Weights of a small model that predicts nearness at each pixel.
Model: 64-pixel images, norm instancenorm, widths [64, 128, 128].
Training: adam_atan2 at rate 0.0023, 40000 steps, batches of 64.
Rows from block 2, named by matrix and row number. Rows with one number belong to one channel. Each number is 128 + 24 x the weight over its row's rms, rounded and kept within 0 to 255. All counts start at 0. Numbers have three digits each.
# convs0: first 3x3 conv (model.enc.1.0.convs.0.weight, 128x128x3x3), inputs 90-104, a 3x3 kernel for each
# convs1: second 3x3 conv (model.enc.1.0.convs.1.weight, 128x128x3x3, transposed), outputs 90-104, a 3x3 kernel for each
convs0.10:114191113123137121130110110186118143082107142092140125148114110127136145117105088116120188168138159114137137123115132134169160154131125197141109120109109133119111120073124161104133163132158108143117082126134140157097133104168123127112139169136128125158107137109077119081154126117142121159131118104119094137127104109147146147106127122104112165082083109104086147055136158094152154107155158115146145125119119
convs1.10:131107136104143106155122110130139083158097076135139130110168141133141112148112142133121120136112136172133123147137106129120118123102095092138076143149114075126108131088126143082117142136136098082141127134086138127100136101124148086146147121118139102112140122110128097060115151095118057081128104122150119122158147113121161134142140123156130138173167103094104133082110162127088152116101149037162156100158130
convs0.11:129150123085119099131154096114103111100132117117131135144132090109170134148146113144181134145128097170155175155148146141135150114154122116121125099125149131129097166152129124114174135111090160114118117087131110171127108112152103103095125109081140126173116152089126124151156140113128144124109124161109127090125135164131165128129145128124155118111167122140137135094153145095113141143089119144122096142130130
convs1.11:138146118106137085095089171112067124118108115130151135121166123147120155144161194149115109129107147107142154164145098123115129145133127137147128168150115110155110135132109140103161135098085140151152133117137105115095101099144103121151143192172132109149119117111127110111125136102139133107128139124112141173144152149134108106091114081094111123143142097148111097142103163122105144120104096160167140128092080
convs0.12:132146120125165138082141143185106137154108126151142079106141140070071133108073080124150127104123144126117149102125156095084116144070132126127098099110139135122114145141126102103165154091116107153123079160152128149126134128116129126122119111153134098119131081103138129125151139121138129135118119175117096111136049148110088127095112094162126137131106145094126125109091104097036120107091124106119141124112114
convs1.12:112119128158148134134146133171145122107179152129149131164128100139112071079133141160126126157153159130135144128125121133110110084108070109139131127150137126135146143134094147048123145142111120128117087101176158111178151132118130127123167129094151095132150077127134132152108140149146144136175128105143131144106131115117149139140145115132149093154140154106137165144104123128171113126180143120121132151127095
convs0.13:082079088113153092119174130124154157154121077163124139146137135135122113136122123119096083118110105135126135090082116114109103101110149166137129118126086173122103157151146078112142144069130115114168160118111117125141145123093162142155126079045096117080103095128128136119114129096117133107149175162114141141155144100138131090055087091112110118111164157097119099118134148155166123114141129141122120141144117
convs1.13:121104148128101107155152133134157142124117153103120117149105103114122111145123148145138132111146130158152125093164164099136128120153097096109109105127113104134137129138157135136093114158121079155110115130103118114122097095102122122079121135112112154151166105092138148180098143081106104113123130111094088073122139137141123106153145119149148122116146150160140143096083103130170142169103108113113148139139155
convs0.14:092143156152092137171129126138113161137114107193155155121160146121103086158135143131120144121113148136104135135158154132092088080115135142125150132157119101117094120153135098104092104074092091109114138127131134169147109133087134153104118112122126149145105122105128136126102100119094187172105136091158111127097094137117138131142149151154069115139105144109084068101137145090116117118137128148163104102122143
convs1.14:138117148165111090090094099124089124119136168097097082181125137110155135149182103147102136143127118157108116114144125096112099129141130099046100158074157126150120126093098146170101120101109079129160155082138110104088098126084137146128136145141138147130143111107128118153132144124110064103122131165097126113129127155133136137160149104114075071127173161114139077106160130122176203134153146115083113156150136
convs0.15:114155136123142097155111134170103143158108167108137137153079117127145170126105108124138107127135115129124131106115119119165135050069109122100117112111084123095099158100089121116119102116100136161145106137129101132119137129137127127137106111120089137151116114135090124105110117170128128113123080113101107105138089114117126128113137103146182130152124115117099118121109087106108116141110131096110127126096125
convs1.15:101143140145108108068124175087166119120085121089197143122180153108107135108130128124070126123104109110167125143088119165161127127102135100132140183129136142159155166117069132133071134123108147133196130140158141117084161134118124130144096084133152097145141137121125137142100145153145099168114130124095130144124118135154147136143178137160136136164129138160099148143114115148133078151111153148155133150151167
convs0.16:124110110088175134099139128105132115079140138142190158124132109137152142082099111155142151157151151156149201121135056137127146124118124144155107118161146140175138092134080131119125104107142140148154125116160137121115167119172134136124105090166111102117059083170096141107131149152133180151105112115107119128097141114119126087106100088110092144101105173138126145124136123105099149126130102121110118117138086
convs1.16:106118149109149117111145142117144120104107113155116131084120177114117120162120158097112106141145145137134157137135074159145175151137174092122124090137101160119117115098112146133119122135103166134110078112118117051105131173113119149153141094113119128095134137116204149149137173125126087080117092108091160168112132126127183138124147174132141145121156129128096171101099147130117112146139134083143156106121124
convs0.17:106118117140132076133124152103144181164124099130097114156132139144096111140104102100091102138104094129107130126151146147125142150113104087124150127126101126167145113152147108114128161126142138136134093116132075077122143169183134153125168122105138133141132114084102138114159135148101117125102121112096108127121124148067108118163130133138141125124129141124078078139162123109135098129146127105137113092115101
convs1.17:094105126120061152153110139133126144100145141121158157160150176150153099101086106157117122149134148114103159115117118139155123111122159112137133151106118090151127073110112159158126147141105141118130100108126078112144160136146124097107135165137099094115132093117130127136082092139074102155128121142153114147117134157132122081116122132103150119092146151154147119089097121065079097156137142125156144140114068
convs0.18:121119161124093111141092119153143120115158162107150164076126137093124112112141155119109152142103120147143142097122158097147143185139155133149122138127111144144132103138096095122117126160155099129126154133113139138108142134111155126130057129170111118120158153127132158172156114138088126116183172098150161154109139097158137142119119152148115124144129112134131101097061119118102144158118120174084112058036074
convs1.18:138153125127138094102147161136079124133144173115132151125108126130154157138154143145152141141137107120120148121144099153133125114129151100126077110081119097121134162139103142147151105117105076071077125159107133139181112127100161115124127155141114132123126101125133076111127130118075128163145144111072072093151136131101111116107126083125114134129128164109156134098140144142151096124130138130135148112123097
convs0.19:112095129078106145108129139153096090142090114109149080142115128151154080147127140142148137127126130156156155195151085140139098106116147120147122180122134158122123128141124146135096089109147097132159120123068119150147101107075111141091142113096133150128117125173118116150131131132121138126140138107108121113157132124158149128118159114145088108110154125141169141111130124115137120119110089122133139159156146
convs1.19:139126062136150151129124108162130122140146129159124123148130144126144120127099116118136094103101141116111171173128108149105097192167099082145083082119109139107182157085144174118110120091102114123100138146152190125112142140130129125137145092097158088122175127131122148147139151141131122146086126126107100102116133104147135121115124135148158092195111123130130152134147114133110161124104122106105117135077129
convs0.20:103153127111130149124128137121123134140130127137122147119082086124104152138130136127126130132154166140131146107098162113117118151144154121157177138093113126123160107093122118132128146128149103111126161136151106135116166153157117120139160118109141138101110139149119111128137125149089132120157143100158163160092086115138129133176157162163119108147152162167139122137153132156157088146124104131134140089142158
convs1.20:119136153105113126199135135171135147116086124098116130189108112127116106143143121119137103088107136121148136116127129110106157109131173170123167147123133095125137117114123160141170126155142100135163126119125139146140145106173153115157142067115110136120068106119148102170117157135108124129114126147123126151135098102097109134061145178099131118116094133097147101080127116135136117133177135123133134118141115
convs0.21:118162099181106137141114167124121143132155153202104118145164124104109096141115060124133089140146103113142141154126132131115099121113085117139109122111150108127142128125125157156154132136122146092140136125142116120138107094155161098109098083110152125122136158074145168118121108113128116141125098123119146141114104140100120132123136104146161109123093112171106154108140110103105138167147111152127108098132121
convs1.21:108127113123102067119137144140065153118192086102091137145122128149151097125137152134153136115122132189126159161170131141135111145134146107120114157140104153112108115124126104102092149111115152162122160137126171138131120152097135126135184162115172127111099138071123136152161145130208141145179118154164159153129100101131128132159144141149128149159110140134142129133145134093129145118138129104124141133110134
convs0.22:077053108132110134160138096148157138115149144165177133177166129131114122127139121145104119121130131142133146143142114138134166126152167111144139151125130112121116150164107105097113113087101131099141093143107184164130098118094130088124159157154090144148137130133132112172101135040095134135122167101083147117113087121135111117136143083143105119126142164122170110106104116123142132158153128130116131082156132
convs1.22:099144111132149119121126097154133161108115161149149117151111074107061109113130098135121109109125119089124126106098103105145146152153120129145135093097128160120120130153176145153153113109094114085140140173107113155114103076093146152099152146145130099126126113167104129135104155159177138143177175141125119121146126130132092095167160121113115117139117124098091128162131177132122141145118119113087138152174106
convs0.23:108072087125118157127099153122120175113174145098101127097126095100115097113088083118132139131166144122149155107159070122113119131102134144118147155117133086097159147142101181101150114171137115114110136061108158147157126133109113099061142073101115121084098109114100139118116156133128128142119126087099132156138146112135117142120094082101122100151125117134084069133117094153177131127155134127127112115130154
convs1.23:170144151139136127139106134164118146143100096132133089152137173123129124109115113165173102138147134127116118135098114131115120111115153119188203149106095132142105075153162119093124126135145123151162099158207124084135080095148131147074148169121148122103136110115143093139148130151158120141105140119116129136147165126105153152125126117149136111123128114118106134162123120143134113135110133082139124105136139
convs0.24:130110155166115129121142128170131167192129124135145163138138135103066118148138123109103142091117130128144149112134126113086093146145144164117125191139117159118130109123114091122107116128126077122136151138090158130111161136123108179172123136154101111095091114112140118142166115125099116118145165137177154144150119133117113165126132113118105116138161126121143078100114146125180156106113129157126145121069089
convs1.24:111114092099107086109119150119091076101091044108124125090127120149115112141103129093105106141149117109091122108148166120127169114108114131150167103079115085103145169165128128142175107141116065126130117129137142137146105098088108138098134107116124149137196146128151097137111126127070131150147160086129111092170150156117150133149149146122133127132133122069118147096104149145135153143121127112168148151154166
convs0.25:134110109151126150148173150117123143105154146152129126085127068129106140127089136091090147113118110126139131098136106106125145118126122142136103165156160149129105087088063131120112157151136141097146095135113179139106067078102072136127105148156123147128125108102134132134110149151119096066104113125102089088132148106105148132130146128139114150140140113160103119120072084152127135156134130174129113153141116
convs1.25:139130096169157141170113128111102144103164127174120115150135115092118119176164109171192155139126133115145139101128146119084116115164103100127149105077090125142137141112110144111165147176161143147134099144100129141102138107091147132118084167153131149115110102140123139103170155121127149165124087088154126104139115128154130119160091105153140130148125101146116143153079120151169127111127122130081076154121124
convs0.26:118152150131128129122098108124189099137130146138153122110155127104096133115109160144123145146150151153156141087112136148135155144168148093137107145184116117111115165114100111167103115087134158157124107079090141127121151102055098161124100104110148131149147136151147144141122100140113135143161093101187124104087109137158176113133091149169121147145150105140110095145158152157077163096126128120132152094137139
convs1.26:159149115126081035133100140116142134124107098118158120105111113114144171159151096115111108099131101131155107105127076119124108078112124125088113150084120118159128114128099134094066097145099112125134157141128164164139102131090110140088111138147113072133112108104085147118156102084164084123099157143123081158127099113124100138132119124090141120087130147102150116117149140158099130109141105107141100149105153
convs0.27:153119120116103157131118150132123136165162108143171139162105130092139143074141143085110110150144141154145126095125118129110143161122139161130140162122059093127137151133173135114100128120117136155098130072131115120113095146141067059109134085115143126077117135140105115125137138122134144138146128073134123093151135112082116079136059121125161131166098100161105109144127157135124146138133166134140157160138119
convs1.27:105144129098126136090107095139087111084091108120125145090112162101144154103114172107097101069107146129158096122155078139126104081142114129115087137078161111139135133107127117084083090120113157147145118123139147147125119145138090140153135140151095106100149113092124083112179124139121136128114134156125136116131135152129128115096146113106126148116132108162119102105083103107125134116104113131109101154139113
convs0.28:119153113119170100104123121152162133164087054123137135151120075124136138134121119121181136144116153114108126121104120128137155147148146137124184154114110120154102114108110151097153154141071149134127093056125144143110121160104129122133115108105139126170152118132126143075029141118105117153125131107086136149079082113133135130126150126117112111142139133133117162125122104143144130121102123144143152109108132
convs1.28:180134138124121110117118077148114133084129082146127102112185127156130088088161125171132120110124119095120113147103053134120102127095080122167091121142118098112110134123101132137103156126143124138160132159175152138114122096111141132099129130129161096117131156120133130105095127143148118162110145150176161126157133107142137121132157119154129130130131124143114126124097142157137155114123126098110129130076113
convs0.29:127152129134142130135135167180143137132168166096153092136116131138112113137127080102123134138156159159151159139120120125149168133105109151162125137136099131120120152158108119107088123102081129123123078155155094144158153150162116135130099153162129114123070170130103141085121169125066180125075139060127076102119138163123107140142121111142104134080174125138138122086108105096130099138095134144117123083116079
convs1.29:131116119112108095135141099167115105084109084132107078135135133138150134102115136143097101171119149154143149131129139130131111154076123090134128127129153127102126109108157132121175115118149076133117093092098099120144146069119116115109159115084116093131147126147145148164157127164166068099156108175158125174132121070150130108153146130161148113117143170104104150134135159160106129131105133128149164138137142
convs0.30:131121128077165143119107118110116123152114125129135105125126137119118126139130129116145137110133155147161128088127147143118090102128109131109107158124119135132125161136122173096131119125151109127126130129127134095110124153127073122150145108087143178142104097127148100144106153127126135127105163160182137142139146141157111095139150128110110133088136151172143133108141090129102150081113069114122146144067117
convs1.30:123126143139117151114136148147115129177144116158112130137138135179130134112128112143165185133160153120128127115166108097194143144128135152103150149126109123125148076128100067115131181124093147121143139152121124112115126133075123126121139129143130164086118154128174170113064112143106136176096086149122108105147134135150110130103136095133163140128150149122096150147146128154101079140153122153130137141119124
convs0.31:157110107106147116112071130131132184138135114173134165125080113100068137106092098101113132116137132156158161130116149152137130114099093144164131156151132138117155140115101155148122091134091115122152160141115117132086096144129069104132081073129103128123105072111155162121169133107131113119109112079097138129124123104145117122136109116161098135160098045152131147144158137127104142121158122169101134121172113
convs1.31:138155088132094115141129176106124098144151163127113103129155116129152134167092101075096112121107133102089166134140116141138129120146111102061127118150152094129116119074101099144129113167120172163159104126126104057104136147123124154136175145129124074087102148149149123142128144148123150148119119113119131137129099131133143145158156097104111103112132100119118136089144119101138135170121150133151115129175147
convs0.32:069094125085072166063100149104111114121113118167133130138164141134139142161159119171127133123137122133156137117153087091110069152140155126125132118126170107139128158136141087071102124104099121119166146130132128073116129116102136132135133088117141162123139113115142151163161126127152109095108153148119122136153120095111102137158154173163150110145139129122117131147114085108136146143153139086116147144136156
convs1.32:123115127138142167100137138082119130147152128116115140070130141133123123114120150096112119111136096115124103127132132065075120146155126178161129073119115104137143119119156099113127134082135124128144118136134139165111148130122126082134085100137136127120107075101089087155114117105097145131114163105121178126099108097169095145102117133133120125107129142119095150134156092109166112105084102159128112166145139
convs0.33:126120115124161059068102187126163152161138129172143124139107133123138134136125088136102129121120132149122147129151108127131105144163161121140097135126119086158128090125126146166162117167121156115142113086122157099098092082113120144146102106173161100100122115121119128118121147144113125107124107176143120123092099149147122162148132118133167146141139146115147179095136135133094096141115137135125148145139117
convs1.33:099115132084129108128091131123106115118117158108144137133110114125153132123068150108107164127133144136112141121104083149093152131100071115135118105089126141100138129118081099156120137119123145076127135108104145150124133150102110118147161178114164152155146128074135095113126124124126164145124175117066141164132111151130155145088096111127106144119121177185097075144153115069143132135118135177173171129131126
convs0.34:109123102099149106091153132121103125073155121124115163044129143090130135174160164150148137166131142143121138090119148122113135134098106073113159136120126136150138099125130118136119142115129141136073138106095100091147101135158133123168116112156138135127123132138125119112127141136114116113121130116083113149086119150134101133140138149140140128104124126146156107136136150140168152139109058162147136169111131
convs1.34:065160150126142159143098128125111119127158142146144073085086153065139138129146150112101130137100111147127103103136121127135137102095097097120129146161137124120141154118145121129124127110136117117122167109144158146167133105117152104138122086117130099125110102143142139107117107118129107125128171123141134177165153151130137136122120134072127109077113117143079144101101124156118101157158094107090123111163162
convs0.35:126155135150110183141087117161129098127145135096163178084145120082141143109138136111131164149144127112129130111122130118138111135071141147133086084131155144076113168117177130128118084098111134123133148110087091152150089127190109150124092131128118125129108145157128127117117145136134128149144147135159124117114138089107118105120176136087139131120114104114124106124124139094086103144134108110116143137140134
convs1.35:134128160082149104163120097096104144102156150085132119133140110135104175130096154111123122069115114145138117138136134167150103126128091131132110128129147129147176139137103093171106101115098104114099113138137156105165150100153107158130117098085123118164152156096107145124102141110127119124107097092126157120145158144138126125123146153086151104088101127121125154112135143102154129115141091106128135111127121
convs0.36:105084136110156122123138095137096105159153079156123129160127056154113132141111084172150143144176156133143145141127114158139100132136136148142114115183119131131126127150093116169089110101084164162062152119139106135129144113083134125123143136091175160110158129134130126120146113132127146158123069101133117076165157141168159110188092149168135128147144142124100131083077108119136103114160144168142123143109150
convs1.36:153143184131128121135146106141134137151104159173163075122138070077115096156153082134130131108132104121129139144127133137125115148133117136121111154092109073130119105092117132102176182121132122124124146095103145123115108127123131123067137125104107130106153090089112137161122180152154136126143144121138144114136135115149139113157125091116111091125096135137150127116171159125129152092102098085099110123141111
convs0.37:166143116085105114105139148161094139132119144167128135156127087113151160133148089125133164143148139165161154103138117063098118097126118142120128068096120122115164153085078111146145164156145114100127140137132122098106135163161164151145143127087142134138134130122160180164148110094134118076134115107153162134109077145125122145134085122119070114153130147138142136131083086143139140147103111144095137102128127
convs1.37:112118127112161157149113099173124064146149216153140155110109087116110104129114095116112141118157185139126121158160180140114135120162116095146135200084106109128136087097107127105086129131128095100122118104136157141161089144130126138160125122124136134130109095085134067081137146119126137161185105072151138096122104122130154137151119134122119158154176074150090080123128171071149111125131168110106133104131156
convs0.38:094142139081179154074146095105120119106098131168132131108130137133125150089090085115101095133140140139121107149117129101103105138123133156149127141155178130141104147117115137134158122101111105103101180106157092090134115139142111137174157119119126132116145140140155126128109127129128151163128125102113132131097087089129147154115126125128139091128117130145108124144108120156152136101153073128117103112110135
convs1.38:106111150141152123139173143127135136131147121115099121110134153121127125146145144134139157175143117104089132086152138156133162086129128122075091103144102114132112139135118143096135146158153133155101137155101147158134156176149105144122143143160107092150121182169122133125113105130062110145127144150129109113082095108135130109137069089138130135117141180101109135137120138139139178140117119134109124128112156
convs0.39:112153142134140149127129116115081100137090134124140092139120120129088116085098078107167126129145121142147151179139137147104119133141125123125104118124082140128121123094109160094102067130078136116127111121126120078073155121115156120106161085127140145141142148106172125190138129130104135132141162101103123126163129131148118145182155161162144131139113141144111119142127078132075104112112123126115140132093153
convs1.39:166115113126102122147120045124158150144123138124101093189157100145121172113148122128137109128129104122136090146139146092109105126144120123175092139128133142121122146134109133084175174139109137129128168159116153114155135133151187088080155101104106117049134122097163111127126114109166144094132133130158135127159121094134112126120141135108120125118099112072135121131141111121108101097104160168146141125117107
convs0.40:106127141118122127076107102165135119120119134141146142111101135151171146141082104111092102140122114120107103071112117112154141098092138159131091133141109162098073104128129149130127129112148160143127105130131053139097153146129138125139140120116108091119122073112126137111157144086128145088142113129082112119090158105149132134112037130101140079143158117138167114120151087114134151058079115133106115108065122
convs1.40:155138117120122086121150126118132148099120110139089093121114122105147114114123130089094133093083118136167163062141163143152151170108158105112136119154144174150162129141157152110117094116150154160111151127146117126100097122138133143138112119113143130134093129167107150168087117133125138093131088115126102114116121157128130145104145130130122142109121128108155081145153095119160149128127128148139127116120162
convs0.41:153099131131155141084100118138154182117133146179174140131132153132126146140102091128123109114140134131156155112114117149101115142135120127142155137122129157137148136125138114116125134104109103148110123114127140085085146121105127108167162135178150143101081100104144116059163175147117162167108163112093097138090128136142192134116136148136108160111148146148128132089116131086135127075128163098142124074117111
convs1.41:143146127166133110166148123132148176142143135143065117157147148143137145122135135099123103121133153145130104132137129138139096123154189130118138106119140134149165118150147131139131169154161147119150123145144093120122110076110131135130106165126121125119112099108146131132148155124096100133119093157142140114097141109121118148122163098117112112131117141137140114141089122103107146122141157110070124141125148
convs0.42:136104141117139135140102141133114153108090137133107119156145135148132116091124156140140112142132153132123121134129125120154156143131158129150130124103099116134143163115111143119141121136127158120142127131155091120104149139132151144120114122119142116136131119140138129159095102125143155141113116112136103101131148130127115119121113081150184166109110158078075097117110107132138142145116122097121089169149146
convs1.42:097115106120074060143148172136137077148124131108110127144119121115150093113109103138161118073107090172122125141175153129129128125093120159071100143105103078110089110145145098158143097117118126124173114113153161135112115135176145095077068094134157150110114095107127137104120156120106120094171160166155159142134095114145119093104117158159166138136129107086115117144155130126136149095123136081135150131107143
convs0.43:091141128128082142127115121124123112112114170116130132112146172130142163104084087108132092136168140169168176120139167141158135105142102146116115153096089094125100126081075150168144149142130129119156099118137141158153114160121131132137116128104095078102127123109161133141119104142135127100099115102135137100104139124166169110124094109169172100116109100128121122112103136086148161098128126130133135127140094
convs1.43:115141080180175154107149145082119153134165128145104133094153144105146113160127184117119120125146133151101113130141153124103146142091148158105119165145127124154121108114136106125118109167145124141138109086113114162150156152118103132127154129138157102145140101141109139153129108133124102099137135073153147148119098147133133149097135101121144172114159113158123160142122119114172110141115120139060144071127161
convs0.44:119110154155124129155136115160168138106102106106105116121143110147138122130148141087090107124118142141125133119102124132122116113121112165096103135120152086061143147106128090038064115100132112139121150134131098164120136129167122099126113129130098119112117145122130123154134124115042134117090087113120096133086054081125106155123159106129156148121121129113142125155122117131140125171159135119138130110118084
convs1.44:180147113119108124106103096146099105110148181121150150125134132113127154148152143106106110140116159182115116130120103115157127121100121097091127122119122097112111167170143127150156090134146133140138171114085155100102145124123140141144114116102104112120135132144120112127125175085136133151135132121130122112093092085157153106130101101116110121124118150105070063131140106175143108159142155148151120137137123
convs0.45:101147137157155133131134139151132120126086112119131104120169134117111110134121129157148139106065136150110128144167117115129155147110132133127129121137137075101123126177157115111133111121081142110109132146141147142174139166159133120121150163129125121138134077066151123114141136094132115134127142111153149126167164101054108069087119106192138146176126152107134172142143113111113111130140146129135115128123109
convs1.45:116090073140092111115147115145103114148100152130148115148132113154146120098132126124161148128110151138125134117097146152121124136145143110094071131127119122180154147100153170133118086117097101111081075127150194134162154134127138142133094119065142101128125125132131174123132128127120135102154113134124101154100158139130156139128114142126105094156179136132169117146144113126122102128127104120153116100129099
convs0.46:114147127150139115145141125168162144095141094088136119124146101156132134114090133120115124143100145153136145077106103152159143151074116150113118164138083100105157160104110122138094065128123132154120161111066172138103107151132117123121123156138135118123110125118119126127117111073144126113160117123143132116130113107134128150122106097127136161108107106152125132127116106115081155157128146140132150176121147
convs1.46:072124132109134087106112102142132138139129120105148141143110116109120122103121107106164114106135192146133136121096021130123111144136124124148108152142158124189107111134098163126139115111138125142124119095172140116100110116077114143148114085125123144092140186115117129132155122072154126117149135131115115115110100147132135167104117120125131154135126111143104139108103111126104094105128146122144106121101128
convs0.47:130117133139099145139128116136160153119113158190143112140104108101132143110104135078144094087069105108124121130119123121125118099149113108142159101120156123116179097135170097118129055114137135111146147112120128110093061066080054092108087100107142171148131137106146105130114121120119106137090136145124118110144130120145099159151131125117071100137132079162128133169138091158125104153143137146147160150159121
convs1.47:103130079121135122120119086121101094131089096114121126123152157124099095158143127122102105124131142156143114151144161153127141099145152121106096123087113091121162112123150101111115081111140141152148116127117122176117132134133136144128138129150115133125131180150136099111165151102166147140159146111136133108141101104160117142110115106080092136135161073132127123108111100153068093099125147105110111138181172
convs0.48:125143127093096125149105151116110117118087112132141108140130100120143128091109135126122137150145141173156158116108142085131118114138125082139145107094094090123154103093125149058127158159117121104123143152154135169154143106145155118176142147129110143131147115119126161149148132112119119113139108129104096147106145105143129144126157108113149135132133110167142140169102112140118129119112119144100122138151098
convs1.48:113114173107126151139163080173119100107118134152170143146113126113145112141197122123138123101141124150155156119108113139107128151121116096103161129103134159110124126139096136130150145178140125112088123117136129140099125129134147147149123097109114124124124095131120122095169141174149114125149121157129134152100141112144158172120122151124105134147089153148086092125122103136150128149135133148145100136145154
convs0.49:142100153139156127178100125134140085143140112077099104129138117139098127131107110136172113114137121143154149151139122143117118149148140139134099130150134063141127135153144091113105093147119124120122111135101143136129158139083109129132124083108128132105143128158121124122137105143121121146138109110128137084103109053135124121110128110094102145104136132087095154128106153110108124155151114112123148081125102
convs1.49:122105107109142128118145117149140115092123148098104102142161083065163155087097109133155164110146153146131134115138087138150127048148100139121106131137172161171140121130108113141140079115138101100084146110095142135133121145200129119127120177155133145122084148143148171163157133103086100109074168101128104162116157160101116113134139139137128090159115154164152121164146164086128134141120125139104144122107126
convs0.50:158132050153106090145126080126151137142111132114107120085070083084083070102122138145139127151149154177157170093116122101104096136140139136147150151143109139131109099126124108091101142144122174162123124146141120156139128120120127150122148136158104137133133154112160144148127112130118142092108123128097146153129129144125149124142145116142114131098108122108097132099117133105105126153130112138146123145116143
convs1.50:154153175107117149122101128114141129128126138132160146127105111158159107139137121144167160123107116105136145133130145105119133141143141088095144113112097114148152105107120150140143173161125148120143105135110119112125155135126147137129117097115166141093150126112108111119116110104087101164171131121126113162141122108082111151147132111122113134120161158133127107093132127077080113130094122129102122141117135
convs0.51:111142095152115088125069132162162091142123161127133157136143118123122143112108128110150129096129071093121154117132138122119128080111153115130117111121125123117102152120099101128169132173130102139131160131117075143151138117150120110087133094100109164128155126104104105096107143135101153153113142163129138133111099146169161117145153118148154147147122156144085109127128139149120130085095109131103132116131138
convs1.51:095159125059152131132100124109128114135118182111124122139160140150106148162181147136103181126128136119107129163144139140111049153141117126133083103152109111138136100149087074119121116127099114111173153150110149141104124106138159116072134151113109120087108161100131165142154133154155139155148173147155152124105129131111079148107131126139129094140124106160079098152150125093123121136180184141112132149093130
convs0.52:146149121114101118153149095099085154093150119121168125141124141129080109114122125122108117121109122133123153104140126133134151191166120134151120097130132104088080136114099134087090120103128112139108123106104127163134131102095101099136079086118126138146115119119143158129108116167104157154133123084093089122121079128137143154157152151138145125144131127150136147152147098090110077161143098121147126119115093
convs1.52:142146143073111106108096146165160093117110148085095166159123114170158118152169144130077111092097131137085171147107145088067071160119134113132122144138090110117139139137130132117119161110162078176152115122121151132124134126123180193087141143124109121120111114092150141097150135094145124081141120099155131125125088121128148157111100169156131115159176142158078091110129122120107106138145156146175104159159120
convs0.53:129126115111106125115152096156148092167185143132158111110116103142129145107155129130141106101121112154139160137124150109121123106149090130107104123129124081120136117081102145131132117131147163138148075116129135130104128133147143131155172170167076130129092120115121104139176128146102133129163141114136123115153161153128130136173097123150160125154138113100160168145091119103128146091126139150156115137126131
convs1.53:112125101160128119077096128074130116117122102084134112118116131147129158161140123170152144119107123135124125096157116133130141161115141084119119122113151110130120103109149140098111136141180123134137175111139113124089105128098130120147166124108115121140085081113114127149107115094049128127145078074111111122127099109130159177119145149122116103124135107105124134121159110109108127135104106122148129128109157
convs0.54:147119125142133163121157165150133086131098134125118118117143121133161147128110088099094126131138165143150178149136109136117110099120115113105100148109154101135131111137133137175135144125147141101149091091126125102128121136117128151118100134130128117117061109078086114122093100161094121147117145120107137139094120122095087129118096117155102171149120089158097086154132119162140104089103141134132118134147103
convs1.54:109087106183090061116131104117128125170122113156123123135094116141127138162128123126126150116114125161151115137120146090101110104098141122077113104120096122142154134066135079118108141128121124133136119146121112166132116128144136157129131172123124118114147114183134132075094097127124119118129146158127136145114160128133123093128117127128124173132121137149109063144140118137130104133154134103135126125116104
convs0.55:141139147135085076117097153122146154162153170119131104105101083117134127171146107135108119145132121143113147138113110091119165140142143093137102134113129116097128134144100136117145158160122146093100069103126135123162099149128131155106091103159129147113117137133120139133101112127115104092149113135111134087172151155144078071155098099106117134122118140129089088143128105170148153145118180095106151143173147
convs1.55:135156112200149156143095103151155198106138121127102148159119113146112105138098112145091151117146114146178118105108139123153165144116130122165170068128130098097118092126131127124135173168145123101145087157147090122104127136066131146113140146108127126101156119122126142148109127119081110145145141109123141147119145149133145127092122114121100122138103169118093093147154145145141116108142147139138105104115125
convs0.56:157163108135129123114107101126071079158133073140144122168122096117121115129127153195168171142148144153146145169142145142136133144151154114148127126153125095125124111113101112141076157159136130151121093153150169156128091097099148138123116110131140092094167142119126106127122103121094149089122114124133119122122149118071103120114125116121116120108116126100133151087098128135177132137139129146117065115121121
convs1.56:095122155139169099155088143114143111110103153099055061129090093098097164081106105120131118085121122115160147160149091113131143096119130142149123163141150149107120140087107114109138138100144149114088130125134157123144164169106125120110124123137111131103156134104112097137107139133126102130144103156102129142147154139150154145160133150161128142101081111074092107124127156172159118184085127109103170127149151
convs0.57:141080165126103136144136081157134155090118140064115113126138160144116145116146162085072095120108110129125150103134138123111099106115108161135116140145091113114151165117125130143128127098123117121130113135122137130157142119109159095125178159146053066062107115152145147167099096116113166164079111071099156137137132102142131106114138083136108099110157121106115120126111117105108118137160141129134161138137155
convs1.57:113116116165162102127119055142151125126117123099155132164125138146058145117116115131101109109129122144140121123114132125115133125134167138118094061126104104132111125121144085111164072115129103111122165096100141157125091082065111101106125124118144094124141078146121091172121110105145123103103136079136120118105175169102088104146123124128120104168121135082152148119172136136159123104130133135163137137168145
convs0.58:142172093138164089147098141133081166146128146115136146125042127147133131121119139117131148105115130144153156109145089132119098136121136150163104154118116087129139103122073162131126116151147137170102111132113073161128105143125119146119149136121124150094126120131108117102112152184099124127120136100137127114109101104133128144128155172112129141101121119147141088097157096132080091135149083120169127124081100
convs1.58:087162126100077123151126150145111099101130101103122117151111104138148112092145148107165132135127098147165142135155129119121106119139117104124118167154142145149157131081080156167136136150129105137150147110109136093175137142150115108131119101112119131135139173126135125129140131140117097136086132146112131145109135141143140153144147142127142117112100119154103121151139150144122137111106125104130120117126193
convs0.59:138139113101133132166125155145114109083144115091162106128107112117108097148141111124101146128115101134128140095129091115116130168143145127133122159136106136135083132132105110156113115145087129125092153107131127100146095124133092134142108164136128145113094102077147140122099118114099112109162134110120104113106120095133116162117107114117070092156141144132067084111134088132123127090171119134166128114088078
convs1.59:133138139083139122106114146121111140095184148121141144170109148136117129131112141126122109118140111146142152134164117134130099133178151093110106103088134145111139108134117127140124136143128141122107141147116145074135146163116151123130122170139117111108124151097131151117108130120145104147152121175092093127128113113143171124135115100143179163111162165141123146136135093124097129162097098151142091128103137